config.yaml
encoder_arch: "nf_resnet"
model: "spectrogram autoencoder"
dataset: "phrases spoken by 400 fixed synthetic voices"
train_examples: 39062
n_mels: 64
hop_length: 160
input: "log_mel"
win_length: 512
bottleneck: "plain"
downsampling_factor: 8
encoder_norm: "none_scaled_ws"
encoder_activation: "mish"
encoder_depths: [5, 5, 5]
encoder_kernel_size: 3
encoder_stem: "single"
encoder_avg_pool_shortcut: true
encoder_widths: [64, 112, 192]
encoder_residual_scale: 0.2
loss: "l1"
latent_channels: 16
decoder_norm: "batchnorm"
decoder_activation: "silu"
decoder_channel_attention: "eca"
decoder_widths: [64, 128, 192, 256]
decoder_blocks_per_level: 2
decoder_block: "basic"
decoder_attention: false
decoder_upsampling: "nearest_conv"
init: "torch_default"
residual_init: "scaled_by_depth"
optimizer: "muon"
muon_scale: "match_rms_adamw"
lr: 0.0037
momentum: 0.85
nesterov: true
orthogonalizer: "polar_express"
adamw_lr_other_params: 0.0027
steps: 5200
batch_size: 32
epochs: 4.3
lr_schedule: "poly"
final_lr_fraction: 0.1
warmup_steps: 150
weight_decay: 0.09
adamw_weight_decay_other_params: 0
Rows from block 11 of the encoder, named by matrix and row number. Rows with one number belong to one channel. Each number is 500 + 40 x the weight over its row's rms, rounded and kept within 0 to 999. All counts start at 0. Numbers have three digits each. After the name is the row's rms in percent of the matrix's.
# convs0: first 3x3 conv (encoder.blocks.11.convs.0.weight, 192x192x3x3, standardized in use), inputs 130-142, a 3x3 kernel for each
# convs1: second 3x3 conv (encoder.blocks.11.convs.1.weight, 192x192x3x3, standardized in use, transposed), outputs 130-142, a 3x3 kernel for each
convs0.17 103:507476510502454535504540480482464484508544560463491476506475479466456531477431479509491465490501536526544485534452540490447543507494479486568582465445469526500550501534415487460568411461476509430501463533476472492492513464505524519479493518490438546482521534428450507498487485496518492511550494476543514520499456388567594482487439457533551496504508508
convs1.17 108:504439461530545555524573563479494561543591517504557562580436483443491519498541480356546452409519521386554533549475465602503508441467539557508538484533477473469462483568548475485533552526504486568603502506452534592569506520481477434492561483527476485530459398510494451453488531452542574533487507436530485471537503530532515544472508489515509465557581558
convs0.18 107:474477470516507508548535514493529485495516564473505557576483478497502446419541492517509565537497506508533550453481484533519467435441476499502441463473483527492524583395470521534514458435496493515477489476507502502508525506540540439551501526507435566485408473528503545562506491445486508491499482525436542480458472453476490500505493483441484562450503537
convs1.18 095:506460465458444467484522558520463486525507491548543489410444514532487506519487535550628531458466522472519466496562500561547537536542556462508495485513519485475494502489466528516478482444485572534510471569527568536468490481488490475515513514494514545467501475464570594518567521537558523458496505496511571509512555490430428457479507517581497469548490498
convs0.19 097:482528516536564501521532547516509468572492465513539521429447446381571555489402531509564511489562513511524504480565497504514509490537520450507449464570444484578477443529485484483412490571458471503501536559497500543509472501522463489504532514490442547484553580410459469513480473510476568536493482531492429547513527500517506482524570494646476389477488468
convs1.19 098:533557506522525500567489522500480512541538549546456501493488500498519489493495430503482497439533534467482527488521493487458484491469470507548524527465506443466475563464486560449481496483482487456449444522480499477477507498481554463521510531514527475498472510504491484479478503512484520505442401527453454479528553513498531533453420510459514498546554499
convs0.20 093:516496472522561501502546534498507452454527525452493536492507458514326427484495453533493521498472499519477511515490510534570531524493519520497471505508442514521517499543486441562443523578478506406434525484409474466486534501505496469455463478455488517457482640512479491528490483486501443499467474510507480534488440443486427450482575469534526501500482516
convs1.20 094:481459501487535511497526508482492440482520468504499519475495479457438514478481573467552525425586570548521474551560531527588470525479516524536507556493494491516497510550515442551485477566503453503479364470563488402494536536480470448477488465497470492505525569508512533491501521460499538461472581511493506511534450505484511463556449503468463472414492504
convs0.21 101:484505501487472488500481510517528573478518476535482525502496522432492541460456497515531519489444515543527514474464517592497517519557615501577512569598539549635539533445513489481480506510510497506495553585514457581487457508474432481470418485493578560550488559468502531453520501521522541502553516506505490534526461545467428501486509526508537409661690618
convs1.21 086:524529480514525542508564516487502511504478540501560529447569469538421473496502541511474545467411543511546549542584541475534560477497498555548522537564543556517537530485470583505532570465484474501484517529485461523506502432475481461441499454484495516480488469466471487502543506448531449469519493532492546513539527467435540467471583489494539526478565482
convs0.22 108:554503555487477468504460524498528551510428473514457465476498506538399595490519539502476513557474552527514527476449480558522448508450496458477520494391474535560537482468479514418432531464463497437552486412477432516433512478496490510460511517445470536555468559468510529461538487519532462463501517564465462480473468448543444471497512469481466487456477483
convs1.22 089:505523526499484488595555540467525506540564519461479467497519455494366503505462456573538464498546470496486495495456517466550546517574522505480494533459523469514489528586516557461582490585529466422483510458492445437544531473523536517517529459523466488471475555526504540533517479557498451545542555500487550511495544530472496449471512520470509471495439481
convs0.23 098:504485500504459474499497474493573525452516471497487547483474455504549512488482507493499450529576485507500497506488476510595515500464427532586521515446541563607562450501453452450454497627470500489482495430522514481481473496497484487517472466470489517514497377430500526512499521503520513482495523508508389482463293324525495546518448463519472514470517509
convs1.23 115:499457484509499523456489468543480497518465483519495523516466485490460538499477453551465513503497476435503553489529513463452508521463473469446511471494506494514516507530509489536532544473542538484507391422484579529465563521506482463504531535520526531489457489473504487502482458490554524540524470465482502482549539464532547523451507511574539487488485532
convs0.24 099:511511486496552480483464461473426473548494404531441413507450457473424463538498519533481557568559533500519521505518498596636509518593495439399419532460427454405494423504484452562398497472452486536528581491499442428452459508504481510517527485474507513472466467544466475459461506511476520515492474541597608438541484620480511485446515376516439515484461415
convs1.24 091:412464547505462537489451532504475474471602498523442508488406469499517447502570451501525533403464457500523609541484476518529556540560469557525558479511478511525493557510493444487472475473471512574494520585462484498480484491511466489513484512508513565528551540534482423505491534497491581487516509483485509511511431488440444488575501477493458494453465438
convs0.25 096:518510512496370479483488513506478473513454517540510491534532492526478453519532514544547450517431489522467497554615475499491493491510487521452489568521456523494476440624473532513529523563422492509565484431546499535453493437511480571529488507471519554493494644483479481447515501480493425461492472524507555547441442489496465488523552528533509470469468468
convs1.25 095:517528499462516499488427463494480476468516490530440496541477482544509462439508484436573529422465518502580519518503521479385477494523514496515494424534483511528509498469512544530492555470531542480515385531574418457556531500524541607521499491480519523503481574465498449451490522540480469491486509459479546553458515487483507468479492447449439419387556526
convs0.26 096:478511474540563505517474537553606499491513484470530494485431518440431496488558454513463506505522567483468522466432493489440522472538530608620481547607525495500511552496543427477477496436453521520482533533486518420502523561521510542540493444500521542477477516413498460508497519556505520535527577559445373439471619447482551514457497441496600436458472460
convs1.26 107:539485571535469476588509521488516523561503482543487536466479523504553555492526532498563540453566479417437457461481481478456511496559524507478477577558543495479469487522533499529572561473536465481496506468450584581540521550508497462487438509465517532500482377407488390473521499490532482470463497485454452471466573504473568504521487518519531512548502562
convs0.27 109:495512518495535533465546495439433444478522554547465436501460459477525450508480456497544518466475504497510479486432457512435483460486546466470465449370575469459484477502467426489469490512476507494471536643447511495516465458436553569488507494472460468402489488626492532498488489566535492516528483515493462477464479479518552493499541467508543527495522488
convs1.27 087:458534500469538473505516489425492441507527521476535453478464498537466487464534565477610547507530566516476560490471485463565599484475527507499507521514554460494496530465522526521546489534426512500500507481450568564489542524530464622576486487503505499503536423504476571483508519479527570540485569509451459436507538533554586565536508496517489471516567492
convs0.28 099:509509501472482512482460500453486503495443538477498505449510497549442527475473516547516494518567478506501474552393490516458522537464482524547513580520493532507474516487487558522458501552490495517468509537474474456426501457480543412450521467503503518489505496562529571510488526511484509523498467548481526527532536606466424504491541483518465482493495475
convs1.28 115:491506454419458555493501541443508513470549476539526472510472488465484515524474543494498480516475444588577475539549465468521498496569462492454485497419504503440522534534548530535538506439528530514523487561646443392439508482499492445533508457482443507529492509522482529473503459553443429485527522488538494468430537482494533466500442560509586509401465479
convs0.29 107:512485519531509485521450520504397543381484523469476480541498505470420508413508497515495477528539508504502498480491506517529470480424553497441462478574538503479511519417445531498491456536557491456499488507468475436528467511510497469507467504479498459484521599525519463487524455486418532490484545544481609552519513496538418551445490527479511459512525465
convs1.29 094:469538581577554527444484527495437534518480494505489514424513467476440553462534516385383520545484471542545545468531513466473392505496496540497529483489448535475488467384516521549529567440476457541543468498600596566518468473497451512511483527516512477542535465486550478477466557530541502506526441489534522502503578490476476484553544462513513484536535514
convs0.30 093:521538565473491533522537536558512488491451466482554454503476462514516541520553542526436518498431480542507528506491550446594452473461546527584510579532490590615459511475551502394531500497494476528447449505462501567500531552471507574458506536490517607517520446486457450465576555494490507493537496496447434439426425489502531489530465466507369459506526443
convs1.30 092:476539468489458524474502510527480522392495426500512504578430547549416451471510519515477513534413406500480465492507519502449510527470538528524521507510512483501503561489496551500537488518478439539538452503502443453461516490500504452512476519489569504499497472457474567516496534542499532463472517556499511498479433483499523477523436490479515513531516506
convs0.31 088:480500512562516442513549503493511503540568463451496506474405504371454458453478504522501520521454517499492518460455486500495536478519451508481516494540505467492460539546500478413483538481459477550483436502495554466526485517533452380461514474494555485447566616439492465431456474476565585472478513516479479505452516460451561460516505432493565403481456482
convs1.31 085:436487463439551524535520547547508536589469502513457474474473536546496517503454466490457436609441436485415489491512476504536534539562509547510489508429435473461455447519469454467551491430494500479507557370534499431475477488493476437453490492472502428476485545487501449480476477496469419422545464451491461456495505386495558540543535505396446470501494528
convs0.32 106:500464466551590530542515533511441457522497541446410500485499512541444508540500561488491483482434472550479535510504466498454510460509541508497464501527519521441510429479539455539541473504506486485489484570434461528444473502481452513516519591518515432449494654566506426441503519526586501562513445531430528487586574498503428487462413438463426501481409486
convs1.32 090:528491480529626436524505511468512438494556466432482513535510483514590507537568439475464465460457527512461489482556511510462527522474517444472525494512520470486475514518532486564497475473469584519547469500609506580448511548493472518495492446561462471565543560443507431480453510459443493489527441499559459540515479545493550542442577555584510542527566558
convs0.33 106:515522517534533477531533533499457500503561516473461473538494498509482465443498471491458488507493491481499473468471525568579522534458503461484462477488597375528481484377500575533552495486456444520475530505542534435514439488493497500460475533528525515501454524503516562496490500485450545453463572506468436453499485555549549505481487498469460432454499506
convs1.33 093:444448389543532498491497517467472472481445464534485535494445425591563422521501507570551507440504411530576547535528528501591483492501505490474536502477523504487478520508486527524550540558514542556424576502438429479512477455509517470514456491504479500547513484515525535514519508460508479435474409467479446498487494504524523487526590553460486439478576566
convs0.34 096:519539514507468534534516516560542484553447516519527474534458491584456468515486445526507511528501515540518515487488550514449526539437495479473517496385533498425503528437521644468485496489499444490499439491461457480499483455497489498503492522543493536527472516505472476530515540504493461525499561504496569502493541507512497515455495517422446493450449490
convs1.34 133:479548482501589535489513491518501593473528603497511507495521521530559422541511467458426454509501495560457484500525486463551465478491508511522485463554475479521525504444489464471400504509498516538519477564453463577432513433463557411469488496486449502531450532525481474514516458476455455450490475482497537501513492527533469514526581525474509532509472485
convs0.35 099:546460458492520492522493531511595402461490423508489531496468525445480549433528516460485473531490466521508502507528487510586508503404521563473439512433474469499479536577542432472586474503541525480436445474419503422462475585529521552534502498471511498542534495507486505488493450400517483412473539536467418507469576529513505507508447445458474427490473466
convs1.35 117:524494511551422439520417467505439453514484494456472475484499501458565515554568465512444501463527449492495439461487474458419426469430460488512497553541473516519471479476504469524433484434462511479508547485463482604508497479471451497421481495484464469499474435488511501503487418514451357543459432487526464468525473583457544523510491499531479498516530428
convs0.36 104:502473493516518531503514530473436463447556488452583504506470521486477522486440456550595549463518497527512499510482457427483367555558491453463491484455476479510501610514597431520462521489550482520487443531476477541496508523510492450535531557510440438496472516462460497573466539535478473464451471524521450470439456459514496498429434468509485499484487492
convs1.36 091:581512500499556445481466421512476533511504516496497553523569494538553518485496466526546548427414515522510475484481514543418513526494510500406436509442469525500454506473525491473589479390481498462499556474483549455563480485534497479489455487494547459489521558550531489479490483498480459489555483522439436499556572534576609546540587563463475461561532517
convs0.37 104:524503530511481500478460518454530529479582509433524472484468472456431438512517510493482528540580511553535525458485468511539505503528465523514503489511503452462495448509542487558474472474482526528480499403447468454484486532527488406467469534494529520476439477463456477524510463525464514562483499479587536475487422577445457494510500520431382470478489527
convs1.37 095:451463461544553558475512513496502544459452557475496527529530544570611444560529509504568469527483500539461450506548495546579605520530511509541517506572498488508477441481510439461448534497539463534539553503444545486428513508545497470504459528498503562544488457452496494484529462474519496483462545482452462487498498526479584490533454518512484467432363435
convs0.38 100:558496528514478517531509507496432495463456525489479551497515493496465487454344479524473511523493473502519504498594532462509506415546498477477553445421469554468536449534545471452408451435541486536522477496507476494504471489468490586500443502474521522536513615530526497556512468506518402509524467487520468440468415450464486487523464477488469462530511489
convs1.38 093:518532493451447478540541501478476490536574471535424461478486476545436465489461536451545526528520463531486511518498585545493505504525497463433494517487507518490458543517490476500433513493508487507488526573494588549487523489469492515488539540491429423471509576524552479516502437447557497479568533522471491524488477448502476448458452547510503548533583498
convs0.39 091:528494503466518479518474518556519493453437527432443518480513537466414450490457485503509515490423502548551531567624536439382491488502538533462513542633538483479508505545521539471532551595517465547488472487461508549446479520487548536562543523507422432454566650550526445536522486499499469440505486474530544487447479513541529520516485549485471449536567547
convs1.39 095:498470462528561567488420515499440535446460469516483430513542472536494514525485499515538528563421521445476473484501481531502501554481481507555510520491520531566517536435496513468530567508569559496495566524556554487477528466482457410463498553526483465488540551524498454518497482463539545555530531530477474494509453453503491509577420436495468485469531481
convs0.40 094:541532474473564542513561478533465476473518498447502463490490512504511416436428470539563489494555466528579509445473486472610535483527497514517536492429514519409523523413510475457457593525521471462509550520530500473492446496506540566542513505526503556433560381513547554479536507439493502491483510491427535385529502558473454516522577481489482519477442527
convs1.40 097:519539519518515513488495444488489526521531530479484505529522507483530481469586556531513521557565587598508536531536479526563495521538487560435478480435505510457456543549495527541462525448453487540533474445521447490520506529500501594531471525487520457502481427492483522485476435442475453455517479469509546447524478454519453454525467449472419512540515503
convs0.41 100:514535487509457565477483550489421496482290500522394570507540583534473543477433515499460511487468496501506517482461513469447576467437460542530499518473538483523526547477441568590566500486537487503484515449460499521553509543515523560488492518442498529543536476555507545507485451505502382498524446538490540527521375508494487426496534514513417462472491497
convs1.41 117:528466486515461484490480493398519479415540494494455505530530466563394486490467522504472459386437540468453496530492490449474540470482521470443506474487492489466495498563446553518468540504435497536518552431502546420506467481485490491493487510504493517508499477481538516465382505473301493478453517484491511490495547530514485522370469501667495495499499504
convs0.42 096:506501473463497521505471554488548528565516520537482545523478496540435511489491448513506526489488525496478513516443528476478512510527443508498511490551519452541530483468479596500478547428501446450478454487464534474534488527463507525500514461472512495458476596373516531537491465469514381515451471502453508445394431446414529442438512470444593493436383495
convs1.42 093:484513568444473444525547534528542512503558549531468542498520449577512500488560517507526567495486563498574489458516517525550477476501507492468484500515474513489507523502475536470466469436479503556510471519510470444598485460483535460532505445502485420501488578505484458475515515504575500524495471491500433494546501518532478542457526484572571510544411486
convs0.43 103:493503506482450476557539513500498480451476469507539536511428500523427473472410495508563569532471500546541548474493447537426422489563485443497414509534495498534477507554396465542441525589476505447467507490509499492467526503560489558535516504521483539462508592553493514484484484527512452456486487511546417444463412430440459418427480469482601527461481501
convs1.43 099:485475547445483522502470570497484474514466488526544546500519536484451557463447444489492507379483463484523530515569504498513458525512547503481484521560493449527445541472505550476533471519515478419486507442461530477403488469524491555515466509497496531532554627497462536494543533501508478489499566557523486533488524488464459458564520492500585567467503446
convs0.44 099:537481491517549521490515454489417448469556506438426476527506544515686520472564514476498524538463477501494511475532559504504599512578477526428471509468429510544457504491516538539456480511462525484489415544485439417478507502503453461469491477481539521525449431435518423463509536416481528521489446455481536490489478500509407503484402423512651466489468494
convs1.44 088:535583510422445528480518521461471491503502471514488509536428481511556600468520519522530513498497450510466495509484485514487492495433486533450505505460468507519515491571497530582519483519474520568438504559469480499421537544488539463478521484497535502567490503539464493526535527513567478411496457482478527535510587499500486544478471498452583404468537486
convs0.45 101:510461513458450505468521542523491562531607507455510538466518491481539474477493543500472480489533530513487508491535487484557437481509488533574580453579414483489526565546517586654540471419448513529523495534471492546521495531509498453454495481485537462498525499489529511539498499538465525486426554564551548626456339444512531490528493503533550549441514514
convs1.45 100:479448469523506478543503466514490505472466457553563494466526513514528490454549517434516543453468569462525546513493510502507441516472561484501509529554531528488516629526547490407441567453524496482499576543542409534514481460494446434496490468492517528482490465467500538514476534487486509541527487508487462443555555458453463492488478560487458444532562483
convs0.46 103:510471492510506528532449462435428480483443499524513484452514422446518479473495502526524516522528554492543555496511465463513469495487488475473482434471533463461477474414471427479485501437492492516506467464507555491565463474482449472449512480500487489507526549516514489497518468506506501548542536488487507402465476498466454476475515485545572592443566474
convs1.46 081:522536516513525568535525463519496555502560545438486548502567444482584438452538459471528518402497563544551478513492493488544453478495493516449486492463444543482514543572536542620459498559555471418400466414469491510629526530507494486468470511516555527535476484477492531485501506528505479488512483478516553496546465492505481518539527536515398437485541515
convs0.47 098:502535496537552452507523504457502454482563435477558501513453514479442516474493499517517526533545532501537542489456503469426480481526491503517466469540441450490489516573459465657573532593499469482453522441503496498455485473511515432526537492498475513470493533447471492458537500482563512425488492491475512457493407499506476475546524537549487516486460472
convs1.47 105:487543458447533485484489572519445483518495547554456510536541510583505510562452505518439554459386522521477551506547566472463530522528534474540538437627489467507531572520456550565460494471510483487558426515542471503507520498554566445523507458478502520513494559528481517491470540494464570528438523476487488479485493434534470467473473464456485457475474468
convs0.48 104:518503513458436469490486489497600494484472474559507529577558522571401543475459510523471504480513499515538534480587478564445479507501472528520461550593511487504498460468469491519491503415494429387515473637463531513487505472503560560524452510473482419538444559418469433483522554485520409528501516483480432546440489435512499499556406501494558427508506499
convs1.48 096:469523534467479519505516513505535477547422462486432453481498402500503563487468503534499546491425467518527514559519499540439454520535589491531509470536471494470480515496531418586487502466452437482524528582469483555502467513521500551500472529527526505557482482451488447492493433461513473470498507472490537479556530495451458485534509517446459533544541379
convs0.49 106:526520476492538484493500505566508519464558484498515514465483525468431480443454459495523496504493491493465509477470502436561483467460511487452490533544492480485460507478416545562512486529510504528540453526569467575543511524520475568533492578523459513476513494475541557471484474494511501524473472483425472475498537489492489472455446524454458520497552473
convs1.49 079:484447446559473539509491525538494532560504565609498489393406510455452508462482534471426469488394476464395472483415525531518490455479525508538511540509458531443468414525502459535518470500502462523517460505548448412425535524485524500455500531483458477471479456519507453452513457523523461488507430474477538487508520534512492524550475578449557565465528547
convs0.50 099:467470487504517513509490505491488462526476452513491502491461469500492462498511480588678587506553544508509513507421440494475459502572544485433493515486493503464465562742584517503534511459469509499472467447462496489501522492524501477473529537520426393416484454465476425467464449464506507445508498480477544514508508455468440490449455494478454468511477471
convs1.50 125:513524547442481479510424413510501507539531498471457492477483542507578507517606539504471504511535539458502528481538504450440497579499522441483492528519470511544506578532501486479485479443492518498471508510509499480509512505517502522519531519489492508492575568533477381495482483510515517497509436474455426447513471515494456517519444464513469496503460420
convs0.51 104:503523533506529432465473396441485507494468546509455476549574469521522481500506549523480505554561518531522547605540511540508473454528488535524455490511415561489505542484503493502438520469471523495498511494461504494480509463506492480513519499489508534554530396577527505446463492519506499469505456451419506534444554535499442558533527516423490434427446474
convs1.51 087:470519540463530495477517445521508569533511507477484521489444476523531450502515402570575571470482422520528459510497527487525514495515477460431414463477454456476489544588455475530442528555502605507560480576489528490533497483507489502480522524503542526465545483467483480549514563529548518520502528481507512485483489537523447501481480517439533481498439504
convs0.52 105:518458465516472469542542541497496499476523493443437486493500480516524475516568516501478510523562509528555517479549523514468558532458492495494496442447498473474492509544460489608458437582536496485522481383461511442514500503519546528475478465478500530475455529556478504522471519498487536527507568508521578412426324505513585510432462491518440433508582530
convs1.52 109:487536502497524498518457493529430480528517496514509517540535506530449465436444504483438527502463547543548517422511515477571529513459512548460490543502536499453481500516520499512521543477499462511505465581487469522522536445502516531495492513510475468439520573558555525516494412486530507545482505571447439482514492532602512488466447423545528490537575452
convs0.53 099:510456508500399548492467539516537436506514555513476462507535456501570424452489426477480517520504472499518498479434540480405498479490438451430535444436517502491467553490486511415473535522427536462482475480511472463508468466487498552491509552549488454428503383580485485554496503572512451581556505542544473545536463514513485471482489462514452507501532455
convs1.53 102:448571503494440464420531507534504469460442504532430497441452556467513527448500409534473458579520481582539493490504500517498533447477508499461490473501517463494519484496474455420482473377485452501539491503554529484518464526531499562494488532512492483461585538533553556488471430515426441549457491474506508509532482508533477444501408486510486423536443516
convs0.54 099:520534511438521507480557540568501483576558544492529480485501558581527452442480467537533509491527506465499494441484484445626505497451510438479509517522529478517475538464420509382514494447465439444503447559495496513515471443480474509496526446489493535465552511504492530509485497490586519435485495444476473467548609470494483513521519478517479438447447497
convs1.54 087:473563474527573548557514544535479507532499527487469464493490473527475529478472521486552504493562471507472436529537541454551521516516527549488506501551549465456488495525418555534572489536518496607547465575585523518480497537485512583514523491523505430523515473540539510499554529501553526468519522512473460519460494493467456555461446524564467496488515486
convs0.55 102:464460483499486444511467495516445475499545458598485520464470457478469477494541515503462465536547536499523523505511520501531476494542470504498486502537529494468503463405425466417382468462495538538511495501471465485476548527525512430479497502491495419514482531506507505511507459477536588499549486558475416452504531514547509500502632449445573513491495462
convs1.55 093:466553536535556486560560490459552448471480503463514476524551482505549435402492458491502528427380497516543470493484470518542523527545526522470525517557484535503513472519543531543492501498548460556542498545555453499494482514486545463440527562489480493456469497470430414489509536507519512488578531495514517515488467508486495503564514549531490575589464487
convs0.56 103:485501473435481518518483486544457427531465481521551508524540530522523513534441506498546504488506487508472534451484477479513465473532522511482455503462478532567467451532510502489426483650522489544540473535559441495514490488509499599516464482514528509481501638633463552441494496492514453442554514497484497535530407468561470472527463536478493597519602517
convs1.56 096:494480434507573526494500481444540491491605505505507466473482525431491536453536449518432552433404555471538528518468489475387512476466471482552499497492541476470540541533531443487450509583446564410511479500437506445488486484456495521486564540486547507471578576466502481480530461473460468562521502528505468480464476442484515529473400433540548495447524481
convs0.57 098:532495524511521463524509517489486421446565434534564487516468441491510439516483532499493535510486537506526552525513492542479501501527515464557513501528414511527510463491478512479392561556513501464550482390449461466491502529549510447564563514531521464451510484555509506504467525478482581501463459536481449494520473461529473488488453476498518410540420488
convs1.57 096:491560539507623519507492511537497506514376533495378459452486507567421463484458461537515545508518519485507548491531469421556492495477510493538508507466482469557515476485500460454522542525512464489468467523519452530465509445523517360535488501496484515524578479484441529503466506484510551528456528437474484496538521449495538480483517491488460550529559471
convs0.58 092:510509466480482496518518510486466484416411519489447456494506526511530508464502489516521521511580496559535514499472517493483564472434461472520503540553524497506456450468508559688644491521494468492527511587621487510480535536500516556492529570534492500522416428480533529507494509544519562517548560518482456495533544534516488503462491469485519494509553571
convs1.58 097:504539523503487513515476527539478502483463566522474570492461452476503517509424453500403471509576504473470464479499536516631577476496507529532517591534556459505477454494487499548530467482499557430425507525502440482528510511493523513530527514514489554562475520520501551527445559512471578531454512529504550448523545541475488524480485460499517420493496460
convs0.59 099:497508460481525502489461517516449533586390499561428525523533519514527597513520528506450518488523520497580538549476505521510496511468486414581449390541440468570474517495543474449433565445499485474516485376543501438466524493551496482507469509486524548492504567453481513515488521503452492519438525491499432493423527509471415451453424445426529486495550515
convs1.59 107:558522530452434477492513480526524530466467464477470474504422466563628547454543453437490467508580500441493495503438481527457522485467507503481512480638517471500515472487491438500476525446520514547517430441457497496490498526473528496484494501514480515478491451517508488470476461527528430481549448459519522505500476493513521532556552511565510461481438566
convs0.60 104:502536526508489515464490549474538490431434531491583492453513523499467497446564511506514503463546487495474481497508473510492549504487457552501485535551498426560578411489470550557449512441457469508500520586484556476470473533496519527488549465472521455498556517502484450502516495528449475537444516544506458503453606468428455565478543497538598475471422473
convs1.60 099:497435429497598502503564528476507495471511476488567500479580558433462497460451429604560621393417491502533491546548543527487568507533463473474460497542544482518496522449494497420498538494540536536402491465350557477472499485534503525511490524504468505530500446549514493516501503538571453482507546434497566550479540485482500484521600570501480459430450507
convs0.61 101:492520510469520469456562487561480488550442410463442520459491472531475482535532527528563484514515513494502531447437507495521457538487453477430548521473514490526510545435424502524483513512547509509498474499487486517495455498495437458518483493541514413529538474580502469532513493571508455521463501473516435506536500496530516505489412507530510488505494531
convs1.61 092:527458489480475501509597526490547549512441529444492464532430508555477553532485461491519472477509508445460489521456475560448451499521475489497568528485547502473540460467495529494517511510482495447541542531533475426520538493508549572521516500493471517537474462507453481497528457536487428485464502516437567528435516504497449517475462469556400524467487528
convs0.62 101:499533526501518486498474521486563469421501482544471513560589496471519489486475474457489513469520495510538535507439573578504498534473509494421465471460446521537536476500382400578550517526460483450511460417460524440477559474512587524525494540471495449423465421447489444492486536531439567499506522554464372491520391488535473502523521483467501483511461500
convs1.62 094:523469446603482502528504530526461515485466491522454528475520507492564509459416474540486538504415438480504518511491522505436497521542524459432485546448497475447501518515539486518548536437509438502582463450505488482506515437490501548537475470503473475504489433451487450474486445506529550511500522504506536519519459510494516495532533514499414463621515421
convs0.63 099:548485511539474572534441497552560485472460532491455476431540445418487458474526481515419500531471514566488496502470543456435449515460485492579560525564485543531488509535516503451524511545514503574514533488536478486542465538498438488531486519525500507535468517473469411511476554497533531456477494466493460502569607480485518528459472532454500491500500500
convs1.63 099:502513553530481565601558522509516557502582492494539548540471556542545563537465473546515495496505507530481522511468499490438503497474558497490488506564468469519478470475452469486523532492509439539610557496449496520521517569508504513460503487478523435509465496468496454490509532483474528481514500507398501501488476522436559520500575508370434435480453478
convs0.64 110:471497533484494558491456498463406450429523539522476559468474443491492541502496484510492488515523490507503513540461497502506495519548542504417447475442482520468520559503442489452451518569532511454450441410419446511471505448507517537529502509547467441478468520533520535519455566485433512504500511532513536556505496472487499454540498456442445520498525514
convs1.64 091:547508504602471495487464479482428485538575515573444520524519485457408494503474477650558585438567538490492541567438496520508500511556498479483482466513517482475487566603503557519489527581522509533550361432412504506517505558508500538515508460489505502510537539513509546485536541495447540462506553480490488515520480519443483470499459503470471541476587538
convs0.65 104:538459537482488550509541528448415493455510508451488560450507500479573496501462501579512569567503558511519490499516522472642506440523507524538442432542459504548493511473482517483484501497482510519451482511488536494471464485500451486532456487473411418494557342468540526493492499497427545511504525490518457487479471504502537471492514477478476477463537490
convs1.65 100:547541445568531461520551456461431512484427549506504545503573500493567392544486470458406488521392559581510534522470508496457439511490469536558543539520500495532474524554496503480561510474556517481498477501492463447467489489536545474445487565525506489517447341507499455499482534547514509529508499502490507506546534440498496480532501467533547459462529451
convs0.66 094:498490536501483518500493513510507503439435462551453475522526529497468481463502523514501492482468500593570509517497527417519498578478474500504500517483485470555508554537546433491477417439452497485497470511499453450486502502502534574523510492498527532524569520492466445474527524506495447531554553500498551487416385521470407452505488495497465491483521511
convs1.66 107:575538535507482486516463527495458490511517558479484528510442473469544477503485483502560572454430444531521525474393417532505489528499500498433476507441449510434482444567535510500535540504460411577517382516463466467441486503452483555516530520478457402507575524600496503531514440435465556497490494546505461470510427524457468468492501489476535521467441481
convs0.67 099:531531543465496422488541511559412449546515476513529520507580473549576471512486517474490568517488463510499481490514646459564523496508475519470470501486455515475483500391567488523502519483483496550488450485477473477488448474451540523574488475512512492452467455533472484492515511479450485459475512527489689574502513511454435482508509489456582564474487429
convs1.67 110:500507506524483543541413508507475501488505486551516508543568495399506554561413486514479494490415574421535569497504490429390482482442476457553493577557526472437510461515495510532502492555497518527537609596568483512533487523510561500451559486478518503493473468426514489477535545529480516478495437531529558508497420480501439466499495598509438485550538504
convs0.68 100:498485543499479514523501520462502537488366481484539505532567441520648471499521551479487484515485519554543532487420533478561445491490457469497493447444392533640545455461484516500497454625480523469507507422479499524529479492488530453515490496496481559513473390484487466533512536486438542475515524522499473516511515468547497552418487514424422461452373509
convs1.68 092:494540481516509553493516543460554497513511522499514508486487438488439435514543541480484529474553484549483444571546466483568475528461514470475481503531433464530450557434498490479516494472487471544514569417556506555469516448510490501486505506517462450497435431418479520480447483521485476489494471475499526507507436504493503462526474567475564496578473459
convs0.69 107:523543550499487538495489514544564530465459477465461510508497528482514506504525487518550575547563554518528567483498467505493471505461508544566476529553601501492479551502518518509473475511500463458459520519478460529398518528516529494466473556510506494417456508498499475483516487517476514543477450498468488487426460466564538480439456427443513465504525456
convs1.69 119:475540512492516506438455538493514519454479475486537532507574560462621540481484507490505595480501546447479479493541523472464438483525546527489521495483482470510501493492543446485483445509510517512487515528573416505467463490525492417509485467485494460472507513478502481500514494476535562487506547499515548567530580533428492495516493519611629530585555539
convs0.70 101:518516490505387535504469499420473484444425492492602491521548534532669507459490496469482533464468517486524499529464479464486525490549471448549460483447494496477529452503530502442563476593494496473489504536558521571530515484509521539513500510547481567507478455483512522505474495467499476525468474480527566483521619491478521519482389522450611542474466466
convs1.70 095:507525485480507476510543476498547514521441498519573519489524486586640528461449518468519460475462659515517524482503430537509454537416469485496488483550496485522458535510488509388483539445487508558429507590458565543538506480496535558451516503469488502478487553564539591524476473537505392541506554510448481453514543485525490448499558550422557420460487475
convs0.71 089:526564560480510516513495499534515564454436497482516522475462566494449402516514524555533480494512520498490491503585455509427474488532537536548587490608554546557487532538481483506470537478462474467531532513485502507444478481504540515556531501495501518521514431467558541527508494557507484485495540477448463463525435468466550506495538583514401469505513483
convs1.71 109:502502505448560490465479506515501464458500505458479461493477482473453511494598525534546484529551497452481511468504507401427522490443480433491520526562504490509499506461476509525509480539502491498567515426491525501513477442519515447529492474477506537529462390505439409491575538554539503491496446451528557548565498558482511508539548563501559492446476489